Weights of a small image VQ-VAE: decoder widths [64, 128, 256, 256].
Rows from expert 13 of block 5 of the encoder, named by matrix and row number. Rows with one number belong to one neuron. Each number is 128 + 24 x the weight over its row's rms, rounded and kept within 0 to 255. All counts start at 0. After the name is the row's rms in percent of the matrix's.
# up: expert up (encoder.blocks.5.mlp.up, 32x128x128), inputs 0-63
# down: expert down (encoder.blocks.5.mlp.down, 32x128x128, transposed), outputs 0-63
up.24 105 [157 172 145  96 103 104 138 129 134 132  98 125  92 120 149 127 156 152 123 106 130 137 157 154 109  84 143 132 148 146  94 166 201 171  68 145 161 120 133 100 139 128 131 137 104 108 110 160 178 134 111 118 137 108 117 100 106 163 157 114 140 105 164 157]
down.24 122 [130 130 116 135  85 132 152 138 135 123 124 101 121 124  99  75 109 117 113 129 115 154 167 133 131 110 130 114 137 133 120 146  91  58 162 118 108 154 145 146 125 107 110 122 131 145 100  62 125 138 132 118 139 158 164 131 133 133 140 119 109  91 126  76]
up.25 094 [124 163 116 136 135  84 123 132 129 108  99 139 126 136 154 139 129 136 140 153 106 117 131 121 171 134 147  90 103 119 124 125  96 166 156 177 131 142 146  96 196 120 151 135 113 118 111 124  99 133 116 127 167  97 166 153 102 146 126 127  78 143 163 116]
down.25 109 [ 75 138 155 167 130 101 147 156 106 156 109 162 130 101 119 169 122 139 139 135 138 154 176 111 114 131 108 137 145 125 149 121 101 151 114 129 111 101 153 129 167 128 115 140 184 130 126  91 118 121 118 138  95  78 134 120 125 138 115 169 137 127 135 147]
up.26 094 [135 160 146  96  98  98 113 118 124 141  99 121  97 126 161 105 143 160 153 124 162 139  85 110 179  95  83 154 129 135 114 111 127 163 103 136 112 137 152 156 166 143 123 104 149  91 144 156 124 101  60 112 124 133 171 109 131 141 117 160 126 135  99 143]
down.26 102 [105  83 132 118 160 152 116 141 139 120 122 136 146 125 124 117  96 112 138 133 128 112 170 113 141 133 110 133 138 135 107 144 153 109 144 128 125 173 104 152 127 145  68 129 110 128 108  42 151 124 111 142 149 108 153  93 135 137 133 137 127 146 139 118]
up.27 087 [141 148 132 131 149  58 121 152 126 113 145  88 141 110 109 115 115 134 120 118 122  72 152 145 119 118 130 182 157 111 119 120 192 142 133 152 138 132 113 131 154 131 117 127 104 134 138  75  96 125 101 142 138 109  95 111 142 161 121 140 123  83 121  97]
down.27 100 [ 95 165 114 160 125 117  95 106 144 115 144 102  99 138 131  93 148 107 117  84 158 117 105 158 138 170 114 105 140 144 110 178 129 174 173 100  99 150 157 134 115  95 117 118 164 163 107  80 129 122 133  97 137 125 122 114 115 113 148 128 132 114 114 112]
up.28 099 [130 150 115 136 121 137 155 122 141 134 103  76 132 119 130 109 102 147  98 157 147 122 142 125 103 130 118 177 131 104 138 133 119  83 111 136 126 149 127 146 132 105  75 118 130 130 116 148  69 111 144 107 125 185 107 145 136 103  83 113  91 140 126 132]
down.28 101 [122 122 132 157 112 124 163 117 110 158 113 157 130 141 140 167 171 144 151 151 144 131 135 111  97 132  82 138 104 120 124 122 176 179 161 139 123  96 108 116  89  71 112 156 137 120 135 129 114 104 135 103  89 149 104 106 116 142 122 130 176 143 107 176]
up.29 107 [128 185 117 142 144 137 131 131 113 178 105 165 122 125 135 139 118  94 117 142  89  87 158 144 126 145  85 162 127 138 102 117 149  90 151  65 118 136 129 121 148 204 143 138 152 140 128 131 147  99 135 123 156  97 138 151 138 130 143 115 125 108 119 110]
down.29 100 [108 116 136 146 117 171 154 120 138 122 131 162 109 128 147 141 163 129 128 152 113  83 103 129 137  85  61 134  82 134 121 127 167 154 104 111 125 136  82 138  85 137  97 122 123 151 123 178  97 110 130 118 128 143 107 186 153 126 143 118 158 118 112 170]
up.30 097 [118 163 139 139 187  84 143 130 132  84 153 144 165 166 117 124 106 132 122 127  99 113 159 134 121 172 109  88 163 135 128 156 147  96 138 155 134 120  93 141 172 131 134 126 111 105 119  94 110  85 145 155  83 113  76 122 135 137 116 149 124 113 140 109]
down.30 100 [110 181 122 172 127  96 109 110 119 159 135 116 105 152 112 143 148 129 114 103 145  99  81 139 137  90  86 115 164 130 133 133  82 178 139 119 112  83 200 127 101  97 175 123 162 166 119 154 138  96 154 115 121 133 123 138 124 132 152 129  84 115 121 121]
up.31 111 [146  90 163 121 146 131 159 148 139 138 109 140 143 124 133 140 117 165  71  97  95 146 176 148  97 137 142  81 162 118  92 157 168 115  94 141 171 116  66 133 100 101 108 115 102 123 125 145 137 113 121 129 155 116 150 136 141 146 136  97 119 120 126 105]
down.31 110 [121 116 123 168 107 165 160 136 115 133 130 118 115 109 131 110 113 125  89 106 128 176 132 139 138 138 103 123 144 153 119 149 110 131 150 107 125 134 205 134 154 152 107 124 159 142 109 146 106 169 127 100  93 150 130 132 135 109 128 121 131 128 147 139]
up.32 120 [151 143 157 129 137 131 100 130 105 118 120 133 124 143 133 108 121 166  89 123 110 156 127 122 127 137 131 108 131 147  98 123 166 117  99 134 118 143  96 131 112 148 131 113 120 107 143 150 118 128 109 171 119 141 147  99 148 145 103 132 184 127 114 134]
down.32 110 [ 85  98 130 145  50 128 143 137 132 131 121 149 127 112  97 105  69 123 125 114 127 140 145 119 140 143 101 127 159 122 131 123 120 133 119 120 130 141 120 146 141 167 102 137 117 133 110  46 134 134 119 141 115 152 183 106 132 130 150 132 164  70 149 124]
up.33 100 [147 161 100 106 165 145 142 122 113 134  77 121 119 128 114 115 134 126 127 139 117 114 106 115 152 134  88 171 130 142 106  99 114 140 112 140  96 106 139 169 114 155 116 159 182 119 156  99 117 113  97 119  95 191 157  86 144 113 138 167 127 137  88 134]
down.33 097 [134 102 132 140 102 153 105 101 110 125 132 160 137 130 144  96 154 121 120 128 168  91 123 131 137 115  96 131  73 119 117 133 194 149 167 133 130 150  66 125 102 113  82 137  99 134 135 105 119  85 134 128 111 160  94 128 123 135 128 124 158 123 132 144]
up.34 104 [154 137 148 146 133  90  69 136 140 143 114 142 119 163 160  87 113 108 140 119 148 114 131 128 127 141 166 133 125 151 130 120 112 113 124 134 119  95 117 115 187 110 132 109  66 123 152  83 105  92 121 149 108 132  82 151 149 106 123 106  99 133 104 115]
down.34 106 [127  96 112 137  65 110 129 116 114 139 134 116 114 138 123  60  85 127  89 106 130 141 131 137 150 169 156 143 136 125 145 136 103 187 103 134 126 100 114 142 139 171 129 130 152 127 143 115 161 138 139 118 120  72 125 158 105 133 140 122  86 131 102 129]
up.35 086 [165 151 121  92 149 130  88 126 134  86 102 113 140 116 103 134 112 170 108 121  68 123 136 112 133 140 140 103 185 132 148 112 145 146 147 153 138 122  93 133 125 172 107 134 160 143 120 118 104 126 134 175  59 148 174  64 131 152 136 133 134 118 126 139]
down.35 084 [143  85 154 104  52 138 166 128 131 145 137 158 130  98 133  91 147 137 167 144 132 111  95  93  93 148 144 122 137 143 135 118 168 159 163 140 146  79 107 143  99 159 139 152 129 105 133 110 118  96 107 136 138 174 156  99 143 124 123 139 196 132 166 138]
up.36 102 [156 197 131 110 120 104 115 143 114 126  94 106 117 153 109 154 151 130 119 169 138 126  91 101 118  81 117 121 106 124 100 148 125 113 191 133 144 110 129 100 152 115 135 115 129 111 136 149 112 163 136 118 142  83 119 163 130 127 115 117 114 126 141 142]
down.36 128 [159 126 143 137 108 132 156 140 130 138 113 131 117 134 125  97 135 125 129 182 143 116 187 122 123 139 111 135 137 120 124 125 128 151 162 136 124  88 105 139 109 113 122 137 147 134 126 106 153  91 120 127  84 160 101 149 120 147 121 133 116 166 121 167]
up.37 095 [160 144 147 156 130 107 114 154 116 114 151 151 131 142 151 105 118 160  77 156 108 174 116 140 135 172 138 110 114 146 105 113 122 102 150 153 131 111 138 143 153 106 120 103 110 117 159  80 118  73 122 177 121 136 124 137 142 144 113 127 141 127 112 175]
down.37 097 [ 98 152 107 129  45 152 110 110 115 123 134 125 112 146 102  65  90 118 103  93 141 140 115 121 156 106 139 119 145 139 135 144 143 139 154 117 127 154 147 135 153 119 130 119 133 131 126 104 169  83 138 134 102 119 157 144 109 121 131 114 122  99 122  90]
up.38 080 [130 131 145 119 131  74 140 128 134 135  80 117  94 137 135 111 133 102 139  95 147 113 114 125 141 128 140 141 153 143 144 155 183 123  63 140 138  97 134  83 164 133 138 136 103 137 114 141 127 136 128 116 139 156 107 154 109  87 148 113 130 126 116 115]
down.38 083 [155 135 104 150 101 135 127 138 150 120 135 132 106 125 115 154 111  90  99 151 117 164 170 140 158  85 133 110 153 156 100 152  86  84 109 120 117 124 142 156 136 105 121 110 144 171 108  69 137 136 150 126 152 139 185 155 118 114 162 100 100 121 167 101]
up.39 101 [162 159  67 132 179  61 131  76 102 136 126 148 107 131 105 150 119 128  87 138 127 108 134 126 105 162 107 120 112 142 129 110 125 109 107 110 112 125 114 117 164 104 162 162 182 138 138 125 101 127 136 139 125 143 155 127 108 114 100 149 123 124 155 127]
down.39 105 [160 127 129 161 113 122 133 143 116 150 138 110 118 152 119 100 188 135 113 176 132  92 140 128 121 122  92 120  70 119 116 119 167 137 135 138 130 172 118 116  64  98 137 153 116 144 157 145 119 109 134 103 139 132 134 152 107 135 134 117 114 176  97  93]
up.40 098 [133 154 142 139  93 146 110 121 100  80 115  97 131 121 132  90 107 131 142 106 168 138 103 114 142 158 140 120 168 132 148 101  92 133 135 170 105 126 130 159 110 169 100 122 135 149 135  84 114 125 140 159  99 138 159 105 151 114  98 140  84 114 100 126]
down.40 093 [105  79 140 103  61 159 119 109 131 126 146 139 133 119 132  82 113 121 126 117 130  88  99 109 132 155 150 115 113 130 139 141 169 141 148 122 122 101  66 142 123 172  92 128  73 115 119  89 157  82 112 150 142 137 141 107 129 116 127 140 173 115 108 161]
up.41 087 [142  97 158 135 138 117 125 125 116 182 125 106 121  98  79 145 135 110 153 131  97 115  99 112 134 159  70 127 119 164 126 114 156 144 130 139 108 118 103  80 109 139 122 105 122 124 156  80 170 149 117 115 148  85 161 151 159 102 147 105 130 108 136  66]
down.41 087 [ 97 128 149 150 140 104 131 142 130 138 123 129 136  97 151 143 150 119 127 131 121 182 152 113 132 103 141 138 114 123 136 123 113  80  63 122 128 134 135 133 118 146  93 142 140 146 126 103 118 164 131 118 145 103 199 198 127 142 118 132 115 114 163 127]
up.42 107 [127 132 177 138 152 104 156 118 135 103 119  94 142 127 137 135 134 130  92 116 105 121 153 171 127 145 126 105 108 129 123 168 139 107 113 115 141  91 112 122 184 113 128 140 105 155 137  87 112 100 158 144 121 135  90 128 121 140 132 109 120 142 132 116]
down.42 101 [114 164  99 159 114 116 137 108 135 149 127 101 111 141 120 183 124 128 113  96 129 124  89 137 145 138  88 129 159 130 112 127 110 173 140 112 127 116 215 135 148  96 165 133 172 139 135 135 139 101 141  92  97 136 101 118 131 126 137  96 102 130 151 147]
up.43 096 [148 161  93 102 143  85 111 106 119 136  85 105 115 130 147 202 122 127 128 163 112 101 127 140 131 132 107 156  68 147 118 117 123 156 143 113 128 120  91 111 154  98 165 118 164 142 138 143  97 133 144 119 103 118 153 115 120 146 116 128 164 142 154 114]
down.43 105 [143 134 155 135 151 141 140 141 125 131  95 161 134 128 126 127 142 152 135 205 104 124 178 118 112 106 100 134  78 108 129 122 138 129 127 137 130 125 123 144  85 123 102 157 125 119 131 131 110  90 106 113 114 142  92 158 142 139 122 143 132 182 137 156]
up.44 094 [147 135 126 117 110 147 106 143 103  92 119  97 128 135 117 107  89 111 133 119  87 149 151  94 132 164 124 170 184 150  88 101 141  97 124 133 117 159 130 103  94 162 113 117 121 143  91 115 120 158 121 138 100 129 169 101 122 163 119 121 129 107  93 165]
down.44 095 [117 111 149 115  76 143 138 130 142 138 125 141 146 107 104 139 150 122 155 137 141 123  60 110 126 140 125 126 132 146 131 145 157 192 122 111 121  84  80 125 120 103 111 132  82 118 135 118 166  53 129 165 114 160 171 107 137 125 126 126 164 117 177 155]
up.45 092 [124  90 169 139 139 123 153 148 153 136 158 121 161  99 126 139 108 122 152 115 109 116 129  84 119 128 129 161 156 162 130 149 132 155 142 158 115 124 148 108 142 121 168  99  87 145 136 116 112 139 142 100 142  65 170 146 138 118 168 107 171 137 132 124]
down.45 085 [120 131 120 150 129  71 131 140 119 123 133 106 129 110 175 188 140 111 115 116 140 205 127 102 135 121 152 118 150 130 126 140  94 128  52 133 132 112 132 123 161 133 119 131 166 155 138  92 130 157 128 152 121  93 161 122 108 127 109 148 115 103 149 126]
up.46 115 [115 136 117 109 133  79 149 129 135 130  71 172 115 127 138 130 168 170 113  93 121 133 116 136 114 126 139 147 124 103 156 109 117 132 103 135 111 113 149 141 146 104 141 120  82 119 151  82  80 105 136 104 145 134 153 135 150  91 101 104 122 178 107 136]
down.46 113 [126 137 132 158 139  93 108 121 124 148 131 141 113 139 134 174 119 125 123 163 161 119 120 132 120 167 133 123 145 135 138 125 148 146 139 121 126  90 115 134 109 100 138 117 167 167 144  74 104  93 150  92 110 133 124  56 107 135 130 123 135 145 158 132]
up.47 106 [160 167 125 147 149 149  95 113 114  85  86 105 119 140 156 106 101 130 149 120 109  86 136 140 107 132 138 143 151 129 151 111 101 109 146 130 103 125 131 146 143 221 134 126 141 136 135  91 121 134 148 125 112 130 130 120 154 151 119 121 120 126  92 123]
down.47 102 [ 95  68 137 122 139 159 125 130 122 122 127 138 129 106 161  91 136 129 124 154 141  56  93 120 135 177 113 126  98 131 124 146 191 193 129 125 143 104  53 125  80 175 112 134  99 127 128 137 111 119 121 117 131 114  88 116 130 134 133 118 146 151 101 154]
up.48 106 [151 151 154 102 134 111 130 162 119 108 117  83 132 120 176 133 110 151 136 168 110 109 165 123 131 119 121 129 137 136 134 125  96 175 156 123 117 126 125 140 201 139 159 109  85  71 135 106 125 145 104 130 148  55 125 161 118 155 160 136  96 108 116 118]
down.48 109 [ 91 105 150 140 108 130 135 134 126 124 113  99 135 122 165 100 147 119 140 104 121 115 123 133 121 140 146 130 142 130 133 133 117 214 120 114 127 142 157 153 125 104 113 144 150 111 114 134 150 122 118 149 123 111 108 175 148 128 108 141  89 148 109 141]
up.49 082 [138 119 109 147 148 113 116 168 138  99 123 143 148  97  88 128 112  82 142 133  89 130 164 126 128 123 127 122 147 111 122 133 148  64  94 138 149 135 141 111 114 125 121 107 132 105  92 142 111 140 168 200 113 127 174 148  97 166 143 125 131 141 103 133]
down.49 075 [134 108 111 128 110 184 121 105 133 138 137 144 133 120 174  96 150  91 150 133 155 160 142  97 131 112 125 104  74 136 113 148 145 156 196 116 115 135 129 112  98 131  71 135 131 118 144 150 120  89 126 121 111 177 124 131 110 102 128 106 166 154 154 121]
up.50 093 [116 113 114 149 105  69 119 111 126 113 119 116 129  94 115 150 165 166 119 106 136 127 136 124 170 114  89  97 137 127 114 123  95 173 152 158 132 136 110  97 166 121 154 156 129 125 151 128 119 110 101 114 179  93 173 133 123 137 133 174  91 120 124 140]
down.50 096 [131  96 148 113 164 125 124 139 130 137  97 131 140  99 166 147 137 143 144 135 128 132 148 107 109  94 110 130 136 120 121 124 158 115 129 129 130 131 132 114 115 141  80 157  87 123 110 144 111 144 111 149 140 101 150 110 138 113 109 137 143 159 149 142]
up.51 094 [138 170 148 153 115 140 134 138  73 105 129 160 117 147 143 114 109 139 137 120  77  96 111 108 142 132 128 161 171 151  93 138 146 101 146 153 114 152 135 103 112 171 146 121 130 133 119 112 153 144 113 137 141  72 123 134  99 181 136 114 122 119 100 169]
down.51 093 [131 126 115 127  77 129 150 137 141 125 126 123 132 130 140 127 166 123 144 119 123  98  71 135 130  97 121 115 133 140 124 141 120 199 130 126 119  93  93 123 106 107 142 115 108 120 115 139 160  90 125 123 145 138 181 160 122 132 139 115  91 116 136 139]
up.52 104 [146 154 168 105 128 125  98 121 121 105 100 152 103 154 117  92 156 183  81 142 112 175  82 118 155 154 131 141 135 130 106  95 166 109 100 146 129 127 112 145 102 127 131 134 127 113 145 141 135 124  96 118 106 154 167 106 155 117  90 141 144 132  90 141]
down.52 102 [110 102 131 127  66 130 118 111 147 126 138 154 122 146 101  50  91 108 108 108 131  93 156 133 138 120 119 108 121 127 121 153 122 154 162 124 109 123 113 153 148 148  98 123  99 134 101  57 161 102 127 137 136 135 153 113 123 128 128 126 151  88 162 103]
up.53 085 [135 148 172 113 136 139 104 136  80 140 108 132 116 148 108 134 141 133 138 162 104 155 121 130 125 187 102 120 141 172 104 126 162  92 107 124 135 135 119 118 109 141 140 102 103  99 145 109 124 141  77 150 126  72 132 113 135 175 130 117 109 106 147 137]
down.53 090 [103 117 128 140  86 110 137 144 125 123 133 154 124 128 121  82  94 127 125 135 124 147 162 110 133  52 111 132 126 127 116 138 101 155 127 135 120 125 125 136 110 144  88 141 148 144 121  96 137  94 119 136 136 120 196 185 121 117 102 125  89  83 147 114]
up.54 104 [133 128 126 136 143  63 135 111  86 153 153 114 145 128 133 103  96 134 131 122 151 108 142 148 120 163 104  81 175 168 133 103 141  94 147 153 107 148 130 106 166 115 153  98 149 133 146 152 110  87 162 154 115 133 141 118 131 143  87 147 136 115  85 135]
down.54 106 [122 140 138 150 156 109 128 132 121 140 111 101 104 156 120 140 144 107 119 150 119  83 126 127 143 132 108 118 106 139 102 143 108 156 110 106 108 135 125 130  93 125 138 122 118 156 101 103 124 136 140 129 157 131 142 142 126 125 141 125  83 133  85 100]
up.55 098 [134 118 130 116  83  98 142 122 121 116  60 104 127 137 119  97 146 122 136 114 172 159 124 121 120 137 127 140 123 141 139 130  93  94 124 162 103  69  94 158 187 100 145 105 102  99 145 104 118 102 114 107 126 114 115 108 145 128 142 120 109 131 136 175]
down.55 108 [144 126 123 162 132 156 148 119  89 163 148  90 107 147 120 101 138 141 112 145 154 127 154 112 128 140 134 135 110  93 137 109 130 159 170 145 150 142 140 108  89  84 110 148 123 163 139 120 137 109 146  89  93 156  91 163  96 163 127 149 110 146  81 126]
up.56 101 [106 105 130 109 110  95 146  72 148 152 102 139  99  94 126 110 127 113 160 135 101 131 105 110 152 120  88 160 115 136 147 116 152 180  94 130 109 138 110 126 109 114 120 120 128 114 131 121 128 112 110 104 148 140 206 146 139  80 142 125 116 149 125 115]
down.56 095 [108 128 115 153 137 104 105 129 141 144 135 140 126 130 142 187 103 129 126 122 135 173 151 122 131 109 137 140 116 131 128 125 133  53  98 135 132 150 116 125 151 110 113 126 103 160 130 109 120 124 126 124 148 128 207  88 121 134 133 139 141 112 178  92]
up.57 078 [128 122 144 148 138 125 124 145 132 131 112 154 135 132  85  99 130 106 153 138 112  71 164 140 116 155 138 154 169 142  94 105 135  86 170 144 101 122 128  76 136 171 133 111 140 108 113 132 119 160 120 134 111 108 118 135 129 152 131  97 142 131  70 117]
down.57 078 [172  81  92 137 124 127 142 113 116 128 155 108 103 136 173 106 154 115 100 151 128  81 124 132 155 138 162 101 111 140 120 153 164 206 149 137 118  82  74 125  94 127 118 119 106 146 120 141 123 123 141 139 108 148 134 170 104 129 138 106 124 181 132 173]
up.58 097 [129 151 134 110 144 102 105 126  97 132  80  98 138 126 133 141 154 135 130 102 116 152  90 131 123 158 159 114 132 108 132 106 110 102 154 118 130 105 117 137 151  92 148 114 109 140 128  76 124 109 136 120 149 181 114  73 119 112 112 121 146 150 127 117]
down.58 104 [141 130 141 166 136 171 139 113 123 133 150 138 104 132 130 119 122 113  79 160 126  93 140 137 134 141 129 119 111 139 127 138 139 141 143 125 122 109 117 150 111 163 144 113 140 163 117 140  84 101 167  74 114 140  68 136 126 125 124 119 150 144 129 145]
up.59 106 [140 112 133 142 111 120 150 130  91 100 130 145 140 120 111 111 122 176 150 129 108  99  83 149 128 126  93 177 133  65 134 130 132 125 155  93 112 151 142 165 112 137  98 137 131 105 151 181 105 107 102 101  85 167 148 169 151 103 113 118 139  97 107 124]
down.59 102 [118 109 145 156 129 130 125 116 134 144 136 140 126 137 181 136 145 128 144 182 136  89 140 119 122 118  86 120 111 151 125 140 148 175 189 115 114 127 115 128  94 155  72 111 139 163 117  85 113 125 126 108 135 125 121 101 124 103 134 122 174 127 142 148]
up.60 104 [147 168 132 148 134  48 131 122 123  85 107 154 118  99 144 113 107 140 102 148 123 176 168 135 146 129 126 122  94 136 120 115 104 172 125 144 104 123 139 149 168 103 141 139  96 151 135 120 101 105 184 121 149 105 170 167 129 127 127 141 102 122 146 123]
down.60 108 [102 167 142 190 118 105 118 130 101 166 128 113 131 133 147 140 146 127 116 119 177 171 136 109 122 102 138 131 132 122 164 110 109 155 125 134 122 138 195 111 147  95 113 138 181 162 146 106  99 142 121 113 102 101 137 114  83 142 114 141 139 166 134 121]
up.61 096 [109 130 153 157 135 145 151 133  95 156 139 123 158 129 105 150 114 137 129 102  98 134 128 182 136 129 126 107 105 119 126 169 126 148 117 148 133 104  96 133 173 102 126 128  85 157 133 117  81 104 140 125 115 138  70 133 121 116 150 143 100 101 124 120]
down.61 090 [126 138  99 143 104 141 149 117 144 130 110 110 133 106 120 173 128 141 180 120 100 133  99 129 133  99  87 116 168 148 116 121 148 153 152 118 106 103 194 147 113  94 159 141 154 121 103 166 141 128 114 126 110 162 109 151 174 113 138 113 118 132 149 167]
up.62 104 [115 115 136 116 111 124 176 144 134 164 142 120 138 148 148 144 147 194  94 132  92 146 124 158 102 161 126 106 156 110 131 158 155 125  85 164 181 118  94 164 122 133 117 135 130 113 152 131 100 150 113 101 129 141 106 108 136 129 124 130 142  78 131 123]
down.62 093 [143 150 122 160 118 131 167 136 104 152 127  96 119 122 105 119 139 136 122 104 120 165 140 141 120 100 125 134 165 134 107 119 106 152 182 132 126 112 208 136 142  89 155 130 169 130 119 126 105 154 122 118 119 148 121 136 111 136 126 137  89 127 139 119]
up.63 106 [130  75 136 159 136 128 143 143 133 121 113 118 154 126 155 114 104 141 147 126 135 122 139 133 109  89 166 156 130 116 117 138 131 117 119 129 130 138 118 119 122 110  71 133 112 146  97 141  90 102 148 134 140 196 130  93 138 120 135 110 125 145 127  67]
down.63 107 [120  96 135 159 121 155 158 125 127 149 129 130 127 110 156 149 145 121 115 148 154 141 121 113 118 178 122 134 130 134 131 127 154 181 119 130 141  96 109 125 106 149 131 132 176 142 142 149  99 125 131 105  88 125 116 129 109 130 105 136 163 176 173 192]
up.64 092 [ 78 139 154 113 101 140 141 129  86 128 112 128  87 135 170 125 124 171 109 127  99 162 150 114 129 106 158 154 172 176  76 118 146 121  74 169 139 108 132  85 125 109 149 128 150 130 105 164 154 131 109 147 123 131 135 142  88 167 152 142 123 110 108 185]
down.64 095 [126 143 123 121  97 120 140 135 140 116 139 128 132 137  73 178 126 133 135 124 111 145 106 132 127 108 110 122 142 124 107 147 109  69 125 138 122 101  98 138 142  75 152 122 110 118 104 120 161  85 113 136 141 134 184 132 137 139 128 138  93 105 140 129]
up.65 099 [154 112 144 133 144 127 136 130 143 122 126  75 159 108 148 121 123 156  83 126 110 118 135 125 152 103 204 115 143 147 119 104 126 158  80 127 128 153  98 140 123 128 133 135 146 127 140 104 127  99 124 148 122 183 184  78 116 109 125 154 155 121 110  84]
down.65 100 [116  74 150 145  65 150 139 131 124 135 130 143 139 105 149  92 128 131 114 130 146 126 112 106 112 187 113 134 144 122 147 131 148 169 143 142 138  94 102 141 160 167  92 140 113 133 123  95 109 141 110 127 100 123 144  81 137 130 112 148 218 139 112 145]
up.66 099 [126 141 128 148 141 146 117 106 165 116 110 159 116 118 141 110  99  79 124 118 158  79 111 121 137 144 123 161 155 131 167 129  97  63 122 138  96 177 171 138 148 196  74 152 144 115 141 107 114 131 132 131 140 138 148 110 149 106 118 125 147 159  89 190]
down.66 094 [ 80  69 124 110 102 136 115 110 136 129 119 170 116 131 155  98 139 122 122 118 116  62  99 130 138 165  78 111 115 140 123 141 183 142 134 117 126 121  61 118 100 170 145 136 101 110 147 141 141 101 133 118 136 116 122 123 147 116 144 113 153 109  89 163]
up.67 115 [129 123 130 150 115 153  96 139 108  92  84 133 128 112 156  77 120 113 141 132 155 122 136 108 138 139 122 148 151 120 140 119  95 129 120 128 105 158 143 141 120 182 105 124 106 141 143  98 154 134 134 147 122 162 174 120 152 103 125 105  88 133 103 117]
down.67 104 [ 70  86 129 148  86 157 108 123 134 141 141 167 129 129 151 113 105 133 146 130 157  91 118 120 136 143  99 126  74 134 142 147 167 148  76 115 122 105  54 122 128 187  92 136  87 145 141 109 157 110 120 123 131 104 120 119 116 143 134 126 152  95 134 193]
up.68 099 [142 111 123 129 137 144 132 121 123 102 109 109 154 141 138 128 113 127 147 119  86 100 149 100 121 133 142 157 145 138 141 109 125 109 147 144 103 129 114 124 120 144 124 122 115 181 117 147 120 152 135 132  78 202 159  83 143 126 153 120 148  93 116 117]
down.68 098 [136  78 149 155 139 144 155 122 125 153 140 147 138 109 166 158 157 131 123 156 146 116  87  86 111 154 169 138 118 133 124 117 173 161 153 146 136  68  84 117  93 153 114 133 136 141 134 138 106 111 128 121 115 143 104 133 102 126 105 142 178 158 161 176]
up.69 095 [ 99 128 126 122 107 130 155 101 157 154 146  80 151  89 149 139 146 127 133 153 101 130 124  95 101 166 127 138 134 147 133 164 136 160 138 126 124 118 141  92 159 125 156 114 124 157  97 135  78 142 141 102 141 145 155 120 129 110 159 110 144 156 148 119]
down.69 088 [109 181 130 122 107  84 156 137 127 131 118 141 135 134 139 234 121 122 130 143 126 181 131 107 127 106 155 149 154 139 124 133 108 106  85 144 127 110 133 125 153 111 109 115 151 122 136 113 142 110 129 130  97 127 155 128 133 124  95 145 101  95 181 136]
up.70 094 [145 180 104 136 132 150  89 123  96 113 119  85 109 122 150 109 136 111 130 174  95 112 112 136 113 115 121 119 131 141 118 117 117 105 163 110 100 157 129 109 153 199 116 111 141 119 150  92  81 158 123 128 160 154 156  69 154 137 124 112 140 128 119 106]
down.70 091 [ 59  82 138 156 141 163 149 129 117 146 137 172 134 119 166  88 148 120 130 150 137  85 132 123 129 124  80 138 119 125 118 121 173 184 133 140 138 106  63 119  75 152 122 128 108 139 144 162 114  95 140 104 135 125  95 164 149 141 114 130 121 111 105 161]
up.71 100 [139 120 133 134 131  80 169 147 103 124 122  74 163  88 134 138  95 144  91 130 108 104 170 170 132 148 141 118 153 111 109 146 137 115 108 128 133 104  78 102 144 110 146 128 128 166 122 137  80 136 170 142 162  97 130 140 118 171 124 123 122 151 148 113]
down.71 101 [130 183 127 163 124 145 121 129 136 149 117  99 122 131 129 136 156 121 125 110 145 133 138 122 120 114 109 115 127 137 130 135 106 172 167 117 118 166 208 134 113  62 118 120 135 142 137 101 142 120 134  98 104 147 107 108 118 120 146 119 143 131 110 111]
up.72 097 [121  79 153 121 111 111 145  95 161 158 140 108 149  75 111 142 127 116 165 115 127 119 114  87 134 152 128 144 118 156 129 150 130 162 159 137 119 114 124  84 129  97 139 118  96 138 126 126 112 134 158 109 147  99 178 169 140  92 163 105 169 159 141 129]
down.72 088 [125 150 121 142 100  90 133 118 151 127 134 121 122 108 173 200  97 117 139 116 127 196 150 101 122 104 172 123 152 121 123 123  88  93  61 141 121 122 136 120 167 140 120 139 176 127 120  98 150 141 132 117 115  98 196 127 105 136 125 114 110 110 163 122]
up.73 089 [124 140  92 114 160  72 168 150 126 111  92 151 132 135 146  95 151 155 103 119 104 146 126 124 121 154 158 147 108 119 147 151 105 141 109 141 118 130 127 178 142 100 125 152  94 129 122 104  96  84 164 118 132 155 140 155 124 142 111 128  90 136 132 104]
down.73 103 [109 157 124 179 132 116 121 122  94 165 144 114 119 148 131 168 121 134 111 101 175 124 130 111 115 129 121 144 153 103 140 124 124 189 157 130 117 110 171 106 130  86 130 130 171 172 159  90 100 115 140 109  94 151 108  90  91 150 130 128 118 130 110 126]
up.74 114 [154 122 123 145 118 158 112 115 128  96  97  99 123 116 150 114 100 126 177  79 136 104 151 113 144 136 162 153 129 120 139  90  91 138 138 134 110 109 126 147 126 165 154 133 101 153 131  63 122 133 124 149 105 129 135 128 142 119 138 134 100 121 110 151]
down.74 109 [124  77 153 114 144 143 133 129 132 109 134 124 129 122 168 105 170 131 140 140 138  88  76 117 111 169 160 134 101 128 134 127 183 162 131 145 132 102  83 124 108 143 116 130 102 112 125 153 106 114 126 120 142 113 103 121 136 139 124 121 164 176 114 170]
up.75 105 [127 169 130 127 112 117 139 126 111 128 114 134 138  98 156 109 108 146 110 121  94  67 156 141 136  86 109 170 126 125 104 126 130 125 132 103 136 151 148  77 138 138 171 120 105 132 146 159 165 109 123 128 173  60 133 166  91 163 153 157 113  94 105 132]
down.75 110 [108 116 137 143 141 100 124 124 129 118 117 110 147 103 160 172 112 122 157 114 108 100 122 120 132 104  92 115 129 137 132 149 122 147 116 110 132 103 123 142 109 141  88 126 101 132 117  88 118 157 118 151 156 107 165 116 141 127 126 122  94 119  94 144]
up.76 112 [123  66 134 126 116 125 122 137 151 119 121 131 124 138 128 149 114 149 129 101 162  95 118 139 148  84 107 130 124 130 167 137 102 112 140 141 119 148 122 116 113 108 147 108 142 127 142 175  86 152 119 112 125 148 111 140 159 108 112 126 152 120 172 116]
down.76 113 [117 114 128 121 128 107 141 117 155 126 120 150 128 122 168 154 105 114 130 142 106 156 155 132 135 187 152 122 176 136 105 152 125 145 151 120 112 113 127 169 140 126 156 114 171 125 102  65 170 121 110 109 135  97  93  78 138  93 137 123 162 143 116 139]